config.toml
model = "self-supervised audio encoder (BEST-RQ)"
dataset = "synthesised imitations of 52 everyday sounds, one a clip"
train_examples = 39062
n_mels = 80
hop_length = 160
input = "log_mel"
win_length = 400
codebook_size = 1024
mask_prob = 0.08
arch = "transformer"
norm = "rmsnorm"
norm_position = "pre"
hidden_act = "swiglu"
mlp_ratio = 4
head_dim = 48
fused_qkv = true
bias = "all"
qk_norm = false
layer_scale_init = 0.1
parallel_block = true
inner_norm = false
subsampling = 4
layers = 12
width = 160
positions = "rope"
init = "torch_default"
residual_init = "none"
optimizer = "muon"
muon_scale = "match_rms_adamw"
learning_rate = 0.0016
momentum = 0.98
nesterov = true
orthogonalizer = "polar_express"
adamw_lr_other_params = 0.00077
max_grad_norm = 0.5
ema_decay = 0.999
max_steps = 15600
batch_size = 256
epochs = 102.2
lr_schedule = "cosine"
final_lr_fraction = 0
warmup_steps = 1560
weight_decay = 0.09
adamw_weight_decay_other_params = 0.01
Rows from block 5 of a small self-supervised audio encoder (BEST-RQ), named by matrix and row number. Rows with one number belong to one neuron. Each number is 50 + 12 x the weight over its row's rms, rounded and kept within 0 to 99. All counts start at 0.
After each neuron's rows are labels from the 100 clips, of 14848, where the neuron reaches its largest size: "top examples" is what is common among them. Only what is clearly more common there than usual is listed. The data: synthesised imitations of 52 everyday sounds, one a clip. In brackets: how many of the 100, against the usual share in percent.
# gate: MLP gate (model.blocks.5.mlp.gate.weight, 640x160), inputs 0-159
# fc1: MLP up (model.blocks.5.mlp.fc1.weight, 640x160), inputs 0-159
# fc2: MLP down (model.blocks.5.mlp.fc2.weight, 160x640, transposed), outputs 0-159

gate.81:51 49 56 30 44 47 73 38 58 44 62 30 69 60 62 37 44 49 45 44 28 51 44 51 45 44 64 61 53 26 47 37 59 18 47 62 60 48 42 50 46 44 60 29 59 47 37 64 59 45 56 31 57 40 53 74 51 75 28 45 46 61 58 57 48 59 46 65 55 29 37 47 51 46 77 48 53 43 56 66 48 57 41 44 42 61 59 40 40 45 50 43 40 34 39 44 25 62 51 34 31 58 58 24 58 70 57 64 61 38 31 44 43 64 58 38 51 62 43 33 56 40 59 41 53 63 41 37 52 70 52 32 43 64 45 51 41 45 49 47 68 43 63 61 36 55 46 70 44 42 46 54 13 59 67 67 58 40 38 63
fc1.81:52 40 36 55 34 44 50 45 44 66 52 53 57 44 57 42 45 38 64 42 50 30 77 60 46 46 34 60 42 44 33 48 34 51 74 42 38 38 53 55 53 47 55 60 60 35 57 73 74 37 56 59 53 48 54 36 30 63 51 33 49 63 49 48 48 34 68 37 50 32 52 29 52 28 26 54 71 65 31 34 49 60 29 73 38 43 52 81 53 49 68 47 37 32 53 53 42 66 56 50 50 58 37 43 75 46 63 47 53 38 55 59 40 42 41 68 68 59 48 51 67 39 54 53 47 40 42 59 51 50 41 40 53 36 46 41 52 63 69 42 39 72 48 76 32 45 55 52 71 43 61 47 47 66 62 63 31 39 43 65
fc2.81:66 48 47 53 34 40 80 47 47 53 31 58 40 64 62 41 62 62 72 48 46 64 42 41 50 47 34 27 62 35 65 43 32 73 33 56 28 53 44 37 49 51 53 39 56 43 56 62 49 40 59 60 64 31 45 62 64 53 61 35 46 55 41 59 66 16 43 47 30 55 32 43 35 57 56 36 44 40 64 73 79 51 45 67 54 44 39 70 62 49 48 56 28 52 45 32 44 49 64 60 66 49 29 57 72 49 40 55 57 51 35 63 58 56 57 39 38 44 34 56 50 64 50 62 43 34 48 39 39 72 47 65 61 41 71 63 48 51 51 54 48 57 73 52 58 30 43 56 52 66 34 51 45 53 50 40 47 45 35 55
top examples: signals (84 vs 11.7); siren (81 vs 2)

gate.354:65 65 72 57 57 55 55 35 53 48 52 47 33 42 50 52 36 57 74 55 59 73 54 59 47 59 71 59 67 46 48 47 53 74 38 45 38 34 33 51 61 40 41 54 53 64 63 42 58 34 42 27 45 44 42 58 59 63 39 42 53 24 51 50 31 43 34 39 59 48 43 30 70 41 56 37 36 57 56 41 44 36 43 63 61 24 65 43 29 59 43 41 43 40 51 30 58 51 30 55 66 56 48 32 57 59 55 43 59 54 45 47 25 40 55 46 38 58 54 49 55 49 42 38 70 49 50 42 35 39 51 69 57 27 09 63 46 44 50 21 67 40 53 61 43 50 45 47 75 53 34 40 40 41 55 63 60 54 48 40
fc1.354:28 38 55 46 57 49 39 48 47 73 78 41 55 59 30 59 42 66 24 75 55 61 51 50 58 51 67 22 51 42 62 62 63 27 51 62 41 38 48 57 59 44 51 50 42 71 56 66 31 56 47 45 49 73 39 51 62 53 56 57 41 60 61 54 57 57 26 68 52 55 67 43 55 45 54 39 27 37 44 44 51 49 50 55 61 51 54 56 68 35 55 61 61 68 65 71 34 53 34 43 46 54 50 35 45 58 59 45 41 40 53 72 40 63 49 48 34 32 53 43 55 75 42 54 71 65 40 58 48 27 52 35 68 63 40 50 65 82 43 62 56 17 58 50 58 53 52 48 45 43 34 42 37 46 57 49 48 45 48 47
fc2.354:61 36 25 53 49 47 43 46 72 24 34 56 57 45 54 31 50 45 62 25 25 40 49 52 51 41 59 61 41 42 47 48 47 54 59 45 72 52 50 72 50 52 55 46 42 54 51 38 52 55 63 53 56 31 33 56 43 50 48 45 64 63 38 64 58 41 59 64 87 57 50 45 33 60 49 69 51 62 73 62 40 49 45 52 43 44 56 40 46 53 54 33 60 48 20 47 66 47 58 59 57 43 45 64 66 37 51 63 47 70 63 39 38 33 62 59 75 41 59 58 45 59 60 58 25 44 61 59 47 48 54 60 41 21 62 59 45 40 62 63 32 76 42 70 45 36 54 38 33 27 38 57 47 62 56 44 53 71 53 58
top examples: applause (25 vs 1.8)

gate.306:53 21 45 67 47 47 55 39 58 68 56 36 35 60 34 48 67 54 69 35 44 65 54 59 57 74 49 64 37 57 70 42 55 30 41 56 47 59 51 58 52 47 45 30 43 39 52 57 52 56 51 40 51 31 27 46 32 50 44 43 52 35 62 61 57 54 64 37 44 48 48 55 70 47 34 69 55 51 38 63 49 57 54 57 61 54 56 63 47 53 50 37 76 70 51 35 30 44 29 63 20 25 39 60 40 49 47 66 57 69 63 52 61 68 43 33 59 63 52 58 55 46 53 76 57 52 45 53 45 48 55 56 69 18 60 32 16 45 55 53 48 54 39 43 60 46 37 51 53 60 61 57 38 54 47 48 33 71 36 46
fc1.306:30 63 41 37 45 82 37 44 65 26 52 65 61 58 65 50 38 63 61 38 60 33 47 49 34 49 61 45 53 53 54 37 44 41 62 56 40 68 62 38 52 49 51 62 50 49 59 37 57 46 42 31 40 47 65 76 50 46 38 78 54 41 35 68 51 40 70 54 45 52 55 55 54 60 51 62 43 44 52 47 57 46 34 54 29 57 49 54 59 67 61 67 35 67 56 64 55 50 70 28 59 64 62 49 32 56 49 35 69 40 50 45 53 10 49 71 55 35 61 51 39 55 53 31 64 62 58 41 40 65 39 44 31 42 48 70 64 44 49 72 68 57 54 56 30 59 70 43 47 59 51 58 46 32 63 45 34 40 43 57
fc2.306:66 41 19 41 61 57 54 62 66 74 35 28 52 51 65 68 42 55 66 50 39 52 45 55 67 62 70 45 41 67 62 34 57 31 50 49 63 54 53 51 37 50 58 54 69 33 48 56 58 44 47 32 75 49 66 42 64 75 65 60 39 47 43 61 42 45 40 65 64 52 53 50 56 50 51 66 49 54 60 51 55 29 46 59 43 46 76 61 55 46 37 45 72 57 46 28 39 44 50 43 46 38 60 50 71 62 62 48 50 56 55 38 54 56 58 17 40 39 49 32 65 57 43 54 28 61 53 58 41 52 54 78 62 26 43 62 48 43 35 41 40 62 53 49 48 51 37 45 59 60 29 67 48 34 57 38 60 76 58 57
top examples: applause (82 vs 1.8); people (82 vs 15.1)

gate.62:63 45 49 63 53 34 37 47 37 67 34 30 42 51 66 42 55 60 48 48 31 32 47 62 38 46 60 64 38 47 50 42 58 56 44 41 49 45 38 63 46 59 49 65 59 30 33 49 60 64 38 41 35 55 50 48 42 36 35 62 34 45 47 49 55 30 60 64 55 51 66 66 67 49 70 39 39 53 57 44 63 56 50 38 71 73 41 66 38 68 36 28 18 21 46 61 76 45 77 49 49 45 46 61 53 41 59 39 44 52 56 59 56 38 39 66 61 53 59 50 54 50 57 46 39 38 67 23 43 35 49 63 48 39 49 67 34 54 58 72 54 46 56 33 37 29 48 35 29 40 26 56 49 62 62 49 61 54 44 45
fc1.62:62 57 62 53 29 42 49 41 51 63 32 66 45 56 69 57 52 59 51 45 65 57 51 40 76 72 45 66 63 53 58 65 41 54 37 59 59 30 75 59 30 43 54 48 50 45 48 62 56 31 60 51 56 55 44 48 41 58 52 37 49 26 32 48 51 72 39 44 59 43 48 61 57 36 33 86 54 69 58 39 64 32 38 61 34 55 52 66 57 62 64 57 54 55 57 43 29 59 46 51 51 71 39 46 39 39 65 65 82 41 74 61 50 51 58 42 44 51 33 55 41 50 59 65 58 77 60 64 55 25 50 62 40 40 50 44 42 22 60 36 47 47 59 54 33 42 47 63 57 53 41 39 66 46 62 55 40 45 50 53
fc2.62:29 60 39 54 21 53 46 50 73 76 47 45 46 71 53 47 30 49 40 53 43 49 68 48 61 61 41 46 52 41 27 49 52 41 28 50 45 38 41 43 43 53 74 55 40 52 42 69 64 54 64 50 55 56 44 58 58 65 55 64 54 45 64 46 41 52 50 44 43 31 24 63 58 38 66 57 49 66 44 29 31 42 48 55 48 48 30 44 42 58 42 56 10 36 41 77 54 66 60 26 51 67 48 36 48 41 53 48 52 60 57 66 47 57 55 71 50 38 43 57 42 50 60 31 42 48 53 37 12 45 29 55 38 60 62 49 45 66 49 46 40 39 45 53 54 68 45 46 47 33 59 59 24 43 62 50 48 63 52 51
top examples: signals (32 vs 11.7); phone ringing (29 vs 2)

gate.250:39 65 61 46 54 44 56 47 31 46 42 41 45 57 25 44 45 46 46 33 61 56 54 50 54 38 70 36 44 48 54 64 49 60 32 41 55 68 65 53 61 34 47 73 40 61 50 46 49 76 88 55 40 56 63 51 46 20 52 69 51 64 34 46 18 49 60 45 65 41 73 68 60 30 52 65 64 41 52 49 53 60 51 35 60 45 32 43 64 65 38 50 56 52 43 49 62 63 45 41 39 59 32 48 62 29 34 43 46 73 59 39 67 57 37 30 57 44 66 34 52 35 44 58 51 26 43 61 39 43 35 48 45 57 54 37 32 52 64 38 37 38 66 57 46 49 67 46 50 62 41 56 63 44 48 69 59 61 48 44
fc1.250:73 56 53 31 59 50 50 46 38 42 41 61 31 54 55 39 50 35 56 51 52 71 46 40 46 39 65 58 67 41 34 75 42 59 55 51 48 61 67 41 33 65 50 60 38 45 68 03 61 35 43 25 61 50 55 47 53 54 41 69 59 51 58 55 53 43 62 49 59 30 55 52 49 27 72 49 34 56 42 45 39 53 40 39 40 59 58 57 40 26 62 29 69 53 50 50 39 53 43 44 32 56 52 56 31 43 61 38 46 65 59 32 46 67 35 71 36 47 61 63 48 47 50 38 28 34 42 44 18 40 64 60 50 45 44 60 45 55 39 67 45 45 48 56 46 40 48 58 67 29 65 59 49 50 66 65 58 52 65 48
fc2.250:52 63 51 42 60 55 71 51 57 38 68 57 36 47 64 43 58 57 35 72 51 54 59 31 49 61 40 47 46 57 44 61 60 55 54 44 23 68 31 45 53 53 49 49 45 76 62 76 65 43 68 29 68 46 58 47 40 79 81 60 43 52 75 57 37 66 61 39 47 37 54 43 47 58 47 53 69 41 44 43 49 59 51 41 49 47 55 36 44 33 52 43 45 54 55 48 59 30 58 47 46 44 69 40 62 56 55 56 74 51 47 50 61 67 55 60 55 63 64 52 70 54 40 54 44 42 53 51 55 10 42 22 63 70 34 48 51 43 29 47 75 29 46 40 49 49 54 38 63 66 61 36 61 58 45 38 58 41 45 55
top examples: signals (34 vs 11.7); siren (26 vs 2)

gate.141:36 31 56 42 57 50 45 42 59 37 39 67 42 65 46 40 21 50 45 54 73 40 51 32 46 40 35 60 45 40 45 44 42 72 49 30 59 38 37 54 30 49 51 61 62 49 41 39 44 52 40 21 43 35 22 51 55 57 44 31 36 58 53 52 60 46 40 54 34 62 50 52 67 50 48 60 32 76 33 54 48 56 47 61 36 40 37 48 36 46 59 55 53 37 52 58 75 47 64 44 56 44 54 31 41 52 64 40 56 43 34 64 57 38 44 45 42 57 51 37 62 59 63 44 49 54 39 25 26 69 57 64 84 31 33 50 41 51 49 45 24 58 44 38 37 61 60 42 62 44 43 68 36 40 39 28 53 46 39 57
fc1.141:58 70 45 51 58 31 40 38 50 45 53 50 69 61 52 61 24 47 37 49 23 29 54 39 31 70 47 51 50 53 75 47 31 46 42 18 44 47 63 41 49 34 48 53 63 54 84 48 61 47 56 39 50 30 36 53 51 57 70 45 64 45 42 53 45 39 49 43 61 49 33 59 51 40 20 46 66 73 56 53 39 43 46 48 38 55 40 44 37 60 63 42 55 57 70 38 50 49 61 44 31 62 47 43 29 62 60 57 61 52 42 41 37 57 43 46 46 60 57 34 50 32 56 38 42 33 49 32 50 71 17 55 47 50 55 59 72 49 44 31 41 72 65 50 58 61 57 57 38 48 52 37 33 51 56 64 54 62 34 44
fc2.141:37 54 53 46 47 58 76 34 45 41 53 57 45 47 57 55 61 32 64 54 84 70 55 54 43 42 45 66 66 59 47 54 61 62 52 48 54 39 37 44 40 43 33 59 64 50 54 39 26 46 31 26 39 64 36 38 74 40 45 52 41 38 48 53 17 63 45 48 54 45 49 52 35 37 52 56 45 43 36 46 48 47 43 63 39 53 61 41 51 39 36 58 64 16 58 35 40 38 58 63 56 64 48 52 53 49 54 37 34 64 52 78 28 34 52 44 40 49 27 51 51 40 50 54 56 49 56 58 48 59 62 58 58 43 61 54 47 47 47 51 52 49 45 31 58 44 12 55 63 42 66 66 40 48 27 35 77 52 73 41
top examples: household (47 vs 18.8); coin spinning (36 vs 1.9)

gate.512:51 46 40 27 30 56 41 27 64 43 62 76 61 43 77 36 42 41 51 44 74 39 48 67 65 41 55 68 78 57 63 38 44 29 54 60 47 41 46 50 45 23 54 51 45 49 50 41 61 47 51 41 28 34 43 51 59 59 23 54 30 65 45 62 50 30 61 44 39 38 41 55 45 52 41 55 78 27 37 49 72 31 48 37 67 45 52 54 67 54 43 41 38 51 74 51 37 52 44 46 59 40 41 64 40 43 51 59 54 44 65 59 41 45 28 52 57 66 69 60 50 44 51 38 38 52 47 43 51 50 58 48 66 52 53 52 44 55 68 46 53 61 67 38 47 36 63 33 57 62 32 31 51 37 46 25 49 51 33 46
fc1.512:76 66 39 59 48 42 53 31 75 42 80 61 56 56 21 43 53 58 52 43 56 53 33 73 71 51 38 58 72 51 57 60 79 36 47 57 55 39 48 66 56 36 49 63 77 57 51 62 53 45 51 42 43 47 68 42 49 53 47 45 41 58 60 44 57 52 52 41 48 29 42 31 59 62 54 42 49 24 54 40 64 30 42 37 59 57 69 63 53 75 39 34 59 69 71 61 56 43 52 61 57 36 48 42 39 42 59 47 39 41 56 54 56 36 38 64 41 55 46 49 46 47 35 39 56 61 30 56 42 56 47 49 60 54 49 65 40 56 16 37 46 54 55 67 55 40 44 46 30 34 58 31 53 37 45 24 43 54 44 51
fc2.512:52 67 43 34 48 66 56 51 51 50 50 34 29 60 68 53 55 36 49 48 50 60 54 58 43 61 38 45 61 33 73 60 40 72 30 30 58 57 54 49 61 42 48 38 60 33 55 47 47 56 48 44 42 38 45 72 45 50 54 38 45 38 49 57 40 38 61 50 47 45 51 50 58 55 50 30 56 65 37 57 43 22 20 56 41 49 41 49 40 51 53 47 49 73 38 32 59 63 66 39 44 48 29 43 46 41 17 51 34 71 38 51 33 41 65 30 62 33 62 28 59 64 58 43 48 49 39 17 70 33 68 44 40 65 49 37 40 57 31 45 46 64 44 48 51 35 56 57 55 44 52 32 56 40 45 70 42 36 61 26
top examples: signals (30 vs 11.7)

gate.511:75 53 65 54 46 61 50 47 51 52 52 68 38 49 61 42 42 62 53 47 73 51 42 44 69 44 73 69 27 33 40 65 66 38 35 41 61 50 45 56 68 41 59 55 55 28 58 65 60 50 60 42 24 57 44 37 49 50 66 49 48 45 47 50 49 26 36 59 54 41 37 42 43 60 37 57 58 61 56 49 45 57 52 58 40 47 60 33 58 61 59 68 59 36 48 25 59 35 40 46 30 54 40 51 42 30 49 39 63 50 70 31 54 64 63 51 40 17 54 42 58 53 53 59 63 43 64 60 65 65 45 33 40 61 51 73 46 84 40 46 25 41 36 64 49 32 59 44 38 49 48 32 52 43 38 33 51 57 34 50
fc1.511:46 48 56 30 46 45 49 36 49 41 54 43 45 31 65 63 56 47 66 66 28 39 51 51 61 46 47 51 46 47 62 46 53 21 51 62 40 55 59 73 50 33 51 75 47 51 48 47 72 48 43 31 45 32 31 32 59 44 57 49 55 39 72 48 48 47 45 57 47 46 53 29 46 65 61 65 55 70 50 51 55 33 43 68 44 70 66 48 46 47 43 59 41 47 43 59 37 41 72 58 28 28 51 63 59 37 44 55 39 48 62 30 52 43 49 38 72 37 68 53 48 45 55 62 53 76 55 46 48 32 33 28 39 35 63 58 20 32 49 42 48 29 52 67 55 37 50 72 44 64 61 43 43 76 63 52 56 71 52 50
fc2.511:39 52 66 79 56 30 48 49 40 39 58 68 35 36 57 51 45 49 36 49 41 50 41 61 37 60 37 43 53 58 48 46 53 67 52 82 65 65 41 58 46 42 37 52 57 65 43 26 26 49 38 47 70 52 54 49 38 51 61 39 72 51 38 61 33 49 48 62 71 41 50 63 53 36 56 57 50 30 31 72 49 63 36 35 58 40 53 63 48 43 25 57 42 56 45 36 58 34 43 47 63 33 47 66 26 32 49 58 38 35 63 47 32 46 63 74 42 47 42 37 52 55 18 72 45 52 45 42 58 42 42 30 55 66 57 34 59 60 43 34 52 57 46 44 38 65 45 31 54 41 53 39 37 59 45 43 51 50 37 68
top examples: nature (33 vs 13.7)

gate.131:46 63 38 56 65 28 44 26 23 37 33 32 67 67 67 38 44 47 42 48 37 41 49 51 43 44 34 56 57 52 55 52 63 33 34 50 26 43 50 38 47 43 45 67 35 48 50 53 48 33 41 72 35 63 50 33 40 38 54 53 43 56 51 59 64 35 49 64 47 37 72 52 42 57 41 69 49 48 46 39 32 52 61 44 41 24 62 63 70 45 45 50 38 22 45 61 40 56 47 37 66 54 58 44 67 45 37 57 44 64 58 47 45 31 52 57 71 38 54 48 58 62 42 53 46 51 48 43 55 43 36 79 66 53 56 52 47 44 58 45 45 67 72 47 52 76 68 29 62 44 47 33 53 39 32 43 58 36 28 29
fc1.131:50 24 39 42 55 48 48 53 54 56 62 56 28 60 52 46 44 49 45 40 62 55 36 76 29 50 68 20 65 55 50 63 45 55 48 55 44 57 43 51 48 37 66 35 38 57 61 51 45 37 49 55 46 46 49 33 39 45 52 62 65 46 34 40 24 53 52 43 43 52 49 66 63 38 64 62 37 59 62 45 36 33 32 61 47 56 36 27 63 69 46 37 64 50 51 55 57 36 33 57 51 45 48 68 45 57 34 65 34 39 37 48 43 31 99 49 50 43 40 69 58 35 48 55 31 30 47 40 51 72 51 23 60 53 55 47 52 44 57 44 48 58 59 51 78 57 63 60 49 54 70 63 47 48 44 63 48 50 55 58
fc2.131:53 74 70 35 27 69 43 58 42 63 41 68 33 40 52 45 67 47 68 62 50 47 45 59 61 61 28 50 56 44 50 38 67 62 59 53 59 52 34 42 52 29 53 35 55 82 44 51 35 47 56 70 25 56 44 67 52 43 24 37 54 35 72 43 56 46 47 37 62 38 61 47 48 57 56 50 56 41 52 44 54 24 49 32 39 53 28 26 60 21 46 44 58 60 49 35 48 54 52 67 48 37 58 46 29 71 50 55 37 45 50 39 39 31 42 50 60 37 58 36 45 45 48 40 53 54 58 29 57 55 53 41 54 24 71 38 62 56 59 36 61 44 57 63 53 55 61 49 58 60 52 48 34 64 49 36 38 42 61 68
top examples: signals (37 vs 11.7); phone ringing (31 vs 2)

gate.286:62 43 47 49 49 51 74 43 47 51 33 44 60 46 42 71 55 59 55 51 56 27 46 32 43 53 40 59 44 63 45 56 51 52 46 59 61 50 53 51 45 49 71 47 69 44 52 36 57 54 66 40 80 57 38 52 29 38 43 58 48 62 46 60 48 74 71 55 59 54 56 43 46 56 58 50 53 46 54 52 83 58 41 42 54 55 78 80 64 18 46 45 31 68 67 53 39 55 37 52 40 45 27 48 42 60 23 56 55 51 76 48 44 50 47 47 67 65 36 38 40 42 62 45 55 45 61 59 51 45 64 34 54 42 48 45 59 49 44 61 38 30 26 61 45 48 31 70 29 56 77 41 55 54 56 67 49 28 54 42
fc1.286:45 44 47 48 67 31 62 33 53 51 45 50 55 23 61 45 46 55 51 55 49 62 29 47 66 60 63 54 59 62 37 45 52 44 66 39 26 51 51 51 51 35 34 57 77 46 51 37 54 43 46 42 50 55 36 54 51 58 32 55 60 41 68 52 33 47 55 58 31 52 54 54 44 46 56 73 47 49 62 48 46 45 29 30 63 62 51 48 64 58 48 40 44 43 61 54 27 44 48 62 45 37 66 61 60 70 75 74 40 50 54 46 31 24 80 68 52 67 60 47 45 24 40 43 51 47 52 67 42 58 37 53 42 64 69 63 55 65 48 44 53 26 34 58 65 38 43 47 37 42 59 51 72 43 42 50 46 60 11 49
fc2.286:35 68 48 48 43 30 50 56 50 67 57 45 51 52 47 60 44 53 70 37 58 58 58 65 52 45 61 34 62 71 43 40 55 30 34 34 35 50 34 33 71 72 74 35 61 61 59 50 40 57 30 46 54 58 42 37 47 31 41 46 51 53 71 48 17 45 41 71 66 72 43 71 59 74 52 45 44 34 49 46 41 48 38 33 42 19 62 64 48 45 54 49 51 31 72 55 51 46 58 43 46 56 51 67 59 56 55 35 41 68 59 42 29 52 53 46 61 52 52 67 42 43 40 38 34 46 43 55 59 56 37 58 48 68 52 35 40 77 41 50 52 59 61 35 63 58 46 58 48 65 40 56 54 56 27 37 28 58 50 46
top examples: signals (72 vs 11.7); siren (59 vs 2)

gate.327:47 31 39 55 68 61 63 44 61 48 44 44 38 58 40 14 50 70 59 42 48 40 49 31 35 56 46 51 64 34 36 40 36 51 60 57 50 66 49 45 34 67 47 35 45 42 45 58 50 70 55 54 65 48 40 38 36 56 48 47 58 29 29 53 44 48 60 31 64 46 63 52 55 59 51 85 56 51 40 38 66 55 60 43 69 42 59 41 51 52 32 41 48 47 64 48 48 23 57 52 39 26 52 62 67 66 53 56 58 60 45 46 44 35 44 60 77 63 41 51 24 30 40 71 46 24 51 60 56 44 68 53 54 63 34 30 54 58 54 44 42 53 76 57 47 47 30 53 58 68 47 46 59 64 47 47 29 47 37 65
fc1.327:58 54 64 56 39 56 74 37 66 56 42 36 57 46 60 61 50 42 47 36 71 54 53 29 36 36 41 42 35 47 63 56 45 48 51 45 41 60 58 67 39 46 66 37 47 46 44 59 43 49 53 58 49 39 57 59 50 44 46 50 55 41 60 25 34 43 61 20 57 53 62 64 37 43 47 80 56 65 34 39 65 42 52 72 51 50 76 45 60 42 42 52 40 36 48 55 43 50 35 56 45 42 51 56 46 38 57 43 48 76 51 51 44 69 29 35 65 48 42 54 47 36 49 68 45 44 53 63 64 34 48 50 84 58 57 61 48 52 64 57 41 66 66 66 49 70 51 18 47 31 45 46 88 70 66 55 61 51 61 61
fc2.327:43 63 68 25 38 48 31 72 50 42 48 59 45 39 35 52 32 41 61 52 48 37 57 72 24 44 41 30 47 41 62 66 47 56 52 40 44 62 53 41 52 46 33 51 47 42 56 47 70 60 56 47 57 63 52 37 49 57 54 43 62 54 39 33 33 59 52 77 43 53 51 31 15 71 42 48 48 47 61 47 63 50 49 45 52 59 33 59 34 53 30 55 66 62 35 50 55 70 65 44 47 46 38 44 49 30 27 64 54 49 48 35 40 58 52 42 73 50 64 72 55 45 44 56 38 65 38 23 78 54 59 51 36 54 57 35 37 51 28 56 34 46 65 51 50 48 44 43 43 31 43 75 54 46 38 67 50 45 40 61
top examples: applause (25 vs 1.8)

gate.230:57 44 62 35 51 32 53 34 58 42 66 44 36 59 60 48 34 45 47 46 60 54 70 65 72 47 58 62 49 62 67 65 39 73 58 50 71 59 43 70 82 43 40 52 46 34 57 55 59 27 35 36 76 62 50 76 44 55 48 51 69 45 47 74 27 36 55 37 37 42 62 65 59 25 45 42 52 52 48 27 66 42 45 62 62 60 53 48 54 38 30 55 55 35 42 52 46 63 48 38 49 58 37 49 41 53 33 59 51 37 66 50 47 46 47 58 49 65 26 46 49 51 44 38 56 42 27 35 36 34 51 44 68 42 52 40 52 55 80 35 46 57 38 37 44 52 53 66 50 65 43 34 43 36 43 61 54 36 48 52
fc1.230:55 44 70 36 71 33 42 39 38 36 69 41 49 62 63 54 59 46 45 38 52 60 56 64 97 72 39 71 49 55 56 67 52 57 54 59 47 58 63 62 59 42 48 79 45 38 56 45 41 47 49 57 53 60 59 38 57 62 60 43 46 57 40 77 60 27 54 47 41 63 48 57 38 41 55 56 54 38 50 46 49 48 61 55 27 56 56 60 38 42 29 57 59 35 49 68 57 63 39 72 51 53 66 41 42 52 47 48 74 28 53 32 27 49 45 72 50 56 26 49 32 66 39 47 49 48 39 42 47 37 52 48 49 32 49 49 47 51 48 53 50 71 29 69 48 47 30 74 47 57 44 35 68 41 60 62 51 50 43 56
fc2.230:40 31 50 34 50 59 64 47 57 48 47 53 57 44 55 53 60 57 45 47 51 33 41 39 52 58 50 52 52 60 49 39 52 57 54 49 82 80 57 83 54 37 51 47 29 35 40 53 41 46 37 35 71 62 66 53 41 44 59 42 48 10 42 52 56 62 42 63 19 36 53 54 51 44 40 40 45 53 51 39 50 64 50 47 55 70 47 41 53 65 38 41 65 52 50 37 35 53 57 51 34 49 54 25 67 55 51 39 69 22 55 56 41 48 40 50 31 72 40 52 60 65 51 25 55 70 51 29 46 42 49 52 52 76 47 44 70 58 69 50 50 45 45 61 66 27 43 45 56 62 60 52 51 38 69 58 50 33 30 54
top examples: signals (36 vs 11.7); phone ringing (33 vs 2)

gate.582:45 44 49 67 39 42 18 48 57 45 62 46 41 58 50 62 37 63 57 52 62 38 61 39 57 46 47 44 35 50 85 58 52 52 49 44 46 25 62 67 17 38 70 52 34 57 43 58 35 54 49 52 47 45 66 65 31 54 35 51 33 55 44 48 44 50 51 45 37 40 60 48 56 50 58 62 42 41 59 41 61 57 34 58 58 58 42 36 44 55 45 29 47 37 47 37 41 45 42 78 72 42 56 59 55 60 52 43 66 40 24 45 66 48 66 57 45 79 46 72 54 44 59 58 68 25 42 48 55 45 60 43 53 36 53 45 50 26 22 68 60 55 43 68 45 69 48 56 57 33 62 45 50 41 71 38 57 30 42 61
fc1.582:39 44 63 49 40 41 28 49 39 46 48 57 61 37 41 74 37 64 31 41 72 19 44 52 42 47 44 43 30 46 32 64 63 42 56 56 41 46 70 78 46 46 52 63 43 78 46 51 57 53 69 50 63 45 54 40 32 57 61 60 45 48 59 51 61 62 55 73 42 45 49 43 56 47 51 63 33 74 49 30 69 49 46 64 46 40 46 46 57 45 42 54 61 60 44 70 66 62 65 52 64 58 62 43 33 44 48 57 53 51 52 49 54 58 45 71 45 54 44 64 60 54 59 52 50 39 48 34 53 24 57 41 68 55 18 47 54 63 45 39 50 65 35 70 51 31 64 42 46 62 33 61 43 56 58 37 59 13 39 37
fc2.582:53 42 62 53 59 69 35 46 31 71 26 41 44 51 52 35 42 67 51 71 39 46 38 43 49 53 35 42 46 41 74 56 38 42 56 44 63 62 43 31 56 41 58 40 66 35 39 42 71 52 38 51 53 43 44 41 50 51 60 74 62 43 58 54 54 57 25 53 61 49 51 61 55 80 21 57 57 27 52 51 60 33 65 41 47 80 41 61 53 47 64 34 48 62 54 27 43 34 42 29 39 47 36 54 60 47 36 71 57 45 61 56 54 43 30 48 71 40 33 58 61 70 52 51 51 41 42 37 34 68 70 65 62 39 58 70 59 51 41 40 45 49 42 32 52 64 45 46 44 43 56 49 55 44 50 69 34 58 36 50
top examples: nature (35 vs 13.7); white noise (32 vs 12.1); clipping (28 vs 7.9); text has "clipped" (28 vs 7.9)